Weights of a small masked image model.
Training: soap at rate 0.0031, 10000 steps, batches of 256.
Rows from block 9 of a small masked image model, named by matrix and row number. Rows with one number belong to one channel. Each number is 128 + 24 x the weight over its row's rms, rounded and kept within 0 to 255. All counts start at 0.
After each channel's rows are labels from the 100 images, of 14848, where the channel reaches its highest value: "peak on" is the class under the peak; "strongest on" is what is common among them. Only what is clearly more common there than usual is listed. The data: small charts drawn from random numbers.
# convs0: first 3x3 conv (model.blocks.9.convs.0.weight, 288x288x3x3, each kernel summed), inputs 144-215
# convs1: second 3x3 conv (model.blocks.9.convs.1.weight, 288x288x3x3, transposed, each kernel summed), outputs 144-215

convs0.54 [153 143 124 102 164 165 106 140 152 122 117 136 134 146 126  95  94 125 110 125  97 115 147 120 134  99  88 154 122 116  92 155 139 110 141 109 134 123  64 151 154 137 166 128 115 122 157 130  88 158 139 110  87 126 138 126 112 189 155 115 108 131 150 131 109  72 124 134 130 142 119 104]
convs1.54 [ 89 127 142 111 116 135 113 108 149 150 104 146  97 111 130 175 177 137 116 115 143 134 119 123 134 128 166 136 112 143 103 135 126 150  86  95 135 152 136 153 105 129 119  91 140  78 125 159 110 146 111 103 139  97 136 126 126  79 109 152 116 123 129 143  93 115 102 151 150  97 189 133]
peak on: data marks
strongest on: pie chart

convs0.198 [138 131 166 135 143 120 151  80 119 166  98 143 112 126 106 102 120 136 153 126 124  58  96 117 131 137 132 117 118 116 112 134 119 122 187 148 123 132 144  75 132 102 132 109 154 168 146 161 115 142 127 129  84 144 107  89 111 109 152  86 172 131 142 145 151 164 116 138 125 112 156 131]
convs1.198 [151  94 109 116 147 127 154 177 149 111 167  90 129 150 146 145 118 114 110 151 117 137 146 153 106 154 121 143 144 160 184 142 126 150  97 120 122 123 123 160 150 153 109 121 140 104 118 101 154 102 147 133 150 157 111 159 158 152 101 147  93 143 114  71 115 105 145 129 163 124 120 135]
peak on: data marks
strongest on: pie chart

convs0.148 [146 116 121 136 133 168 121 141 136  76 112 119 129 132 139 121 120 129 147 130 119 175 141 114 115 114 153 104 147 130  90 142 112 115 122 122 144 150 176 148 117 124 138 115 118 116 127 106 127 119 100 103 108 165 141 141 108 125 153 149 127 125 111  97 144 136 125 112 113 151 145 146]
convs1.148 [104 129 129 144 136 102 139 109 150 180 141 135 122 128 121 142 129 142 121 125 106 136 118 131  99 139 114 147 131 128  45 125 166 103 108 132 110 134  95 128 125 135 164 149 138 118  99 125 149 138 124 116  91 162  92 104 131 118 146 138 108 106 141 122 112 146 143 138 128 136 119 118]
peak on: legend
strongest on: legend

convs0.41 [144 105 105 167 139 165 122 170 117 116 138 122 139  96 146 138 136 125 139 127 172 125 135 152 161 119 180 150 149 131 113 121 110 148 126 109  93 100  96 107 153 140 157  96 144 159 112  93 120 132  99 128 168 164 101 213  74 119 120 140 125  97 146 136 108  86 101 135 124 145 148  96]
convs1.41 [115 120 133 107 169 117 121 107 152 100 158 150 133 183 134 151 138 135 117 133 123  91 151 140 128 163 119 121  97 165 134 149 127 164 131 144 128 156 174  84 144 126 102 105 100  99 153 115 151 108 170 121 139 119 148 108 188 126 122  92 123 147 132  90  96 110 143 123 125 140 121 148]
peak on: data marks
strongest on: dark theme; ring chart; pie chart

convs0.183 [146 109  99 145 119 132 115 122  89 123 134 127 107 127 183 122  96 167  98 113  90 136 103 136 129 126 142 115 134 244 125  98 136 106 122 125 103 139 123 183 142 111 140 134 123 114 155 112 106 129  92 103 129 170 133 128 124 107 161 135 128 152 105 132 103 130 116 124 133 117 100 144]
convs1.183 [143 150 146 148 160 131 147 136 158 162 107 148 135 122 174 136 146 130 141 103  83 147 122 155 139 143 102  87 109 187 124 136 112 139 147 127 185 135  95 143 138  79 152 122 143 119 130 147 136 131 112 158 100 175 161 143 111 111 173 145 118 113 158 148 133 147 141 130 102 120  93 142]
peak on: legend
strongest on: dark theme; legend

convs0.160 [100 138 110 176 153 113 149 126 151 129 157  70 109 136 119 123  76 145 113 133 128 112 139 147 156 144  98 134 157 127 135 166 143 104 133 142 107 132 145 117 124  91  46 110 101 140 144 130 167 173 146 123 116 115 113 132  99 155  72 152  25 157 120 131 122 141 146  88 112  92 127 133]
convs1.160 [121 130 129  27 134 116 150 143 130 128 129 143 127 160 132 131 107 116 110  94 110 127 127 103 131 139 129  99 149 132 139 131 136 140 138 137  98 117 141 147  85 149 168 129 112 143 104 128 152 122 138 133 156 120 115 149 131 144 146 134  14 100  83 144 141 106 116 152 109 130 124 154]
peak on: data marks
strongest on: items: eight; stacked bars

convs0.136 [ 98 109  88 135 145 164 113 162 175 125 125 132 127 157 110 128 137 110 107 121 142 119 184 100 147 147 123 120  92 122  77 137  86 158 119 147 105  75 129  96 128 150 144 132 148 102 115 102 154 126 136 141 150  94 115 183 109 161 134 158 137 110 119 104 143 138 198 134 140  97 113 134]
convs1.136 [138 156 145 153 140 139 133 119 146 168 129 114 100 120 134  96 100 142 129 125 148 111 105 154  77  96 102 103 147 119 167 101 136 116 124 113 140 121 119 134 112 131 123 106 146 124 141 118 124 141 138  92 197 154 141  97 198 131 130 200 108  97 106 128 152 150 119 128 124 135 111 119]
peak on: legend
strongest on: legend; step chart; dip in the middle

convs0.1 [102 135 116 100  87 126 142 110 113 150 143 129 120 135 133 177 162 173 114 132 127 113 141 141  84 111 141 150 150 111 116 127 141  98 142  76 145 162 160 152 111 139 106 106 115  88 159 150 121 131 159 108 127 106 153 118 161 129 114 164  89 105 138 138 123 103 103 109 119 185 164 174]
convs1.1 [159 108 109 157 135 138 126 126 146  75 114 100  85 111 124 103  94 114 124 158 132 141 125 103 143 128 123 109 139 171 129 132 112  98 117 136 135 118 122  94 120 143 135 117 133 155 136 130 126  63 125 119 109 104 111 118  64 125 142 154 157 152  97  90 124 111 110 128 138 108 116 112]
peak on: data marks
strongest on: pie chart; radar chart

convs0.78 [ 87 137 176 138  80 151 118 157 151 150 146 152 116  72 113 122 106  85 106 106 117 139 108 119  89  95  87 127 148 115 126 129 148 155 151 146 152 159 120 129 149 168 167  93 138 112 197 138 135 150 115 138 121 129 103 138 101 137 127 118 152 159 147 152  99 131 112 107 115 125 107 166]
convs1.78 [197 115 121 138 174 133 156 106 131  96 133 130 130 118 130 101 149 119 145 137 108  99 167  82 117 185 135 113  95 147 114  82 140 100 123 105 115 127 130 125 140  93  68 143 106 102 107 155 112 102 151 125 142 122 143 138 140 155 129 102 109 136 151 113 199 133 121 120 148 117 180 129]
peak on: data marks
strongest on: stacked bars

convs0.39 [100 125  94 137 117 108 124 123 128 110 124 122 138 129 132 104 107 123 144 120 124 135 126 131 130 134 117 120 131 122 119 173 122 121 148 111 134  93 124 132 147 106  92 116 114 122 160 120 134 125 146  96 126 138 134 116 127 131 158 121 128 112 136 149 134 129 122  88 105 152 102 124]
convs1.39 [102 122  95 124  50 112 113 106 120 127 130 132  88 120 138 148 140 121 105 108  95 132  96 143 118 159  96 134 123 121 109 123 120 123 124 143 117 115 147 124 115 129 150 108 111 125 130 126 139 120 138  93 115 124 114 134 124  92  99 153 119 111  81 135  73 136 132 169  77 109 120 127]
peak on: data marks
strongest on: pie chart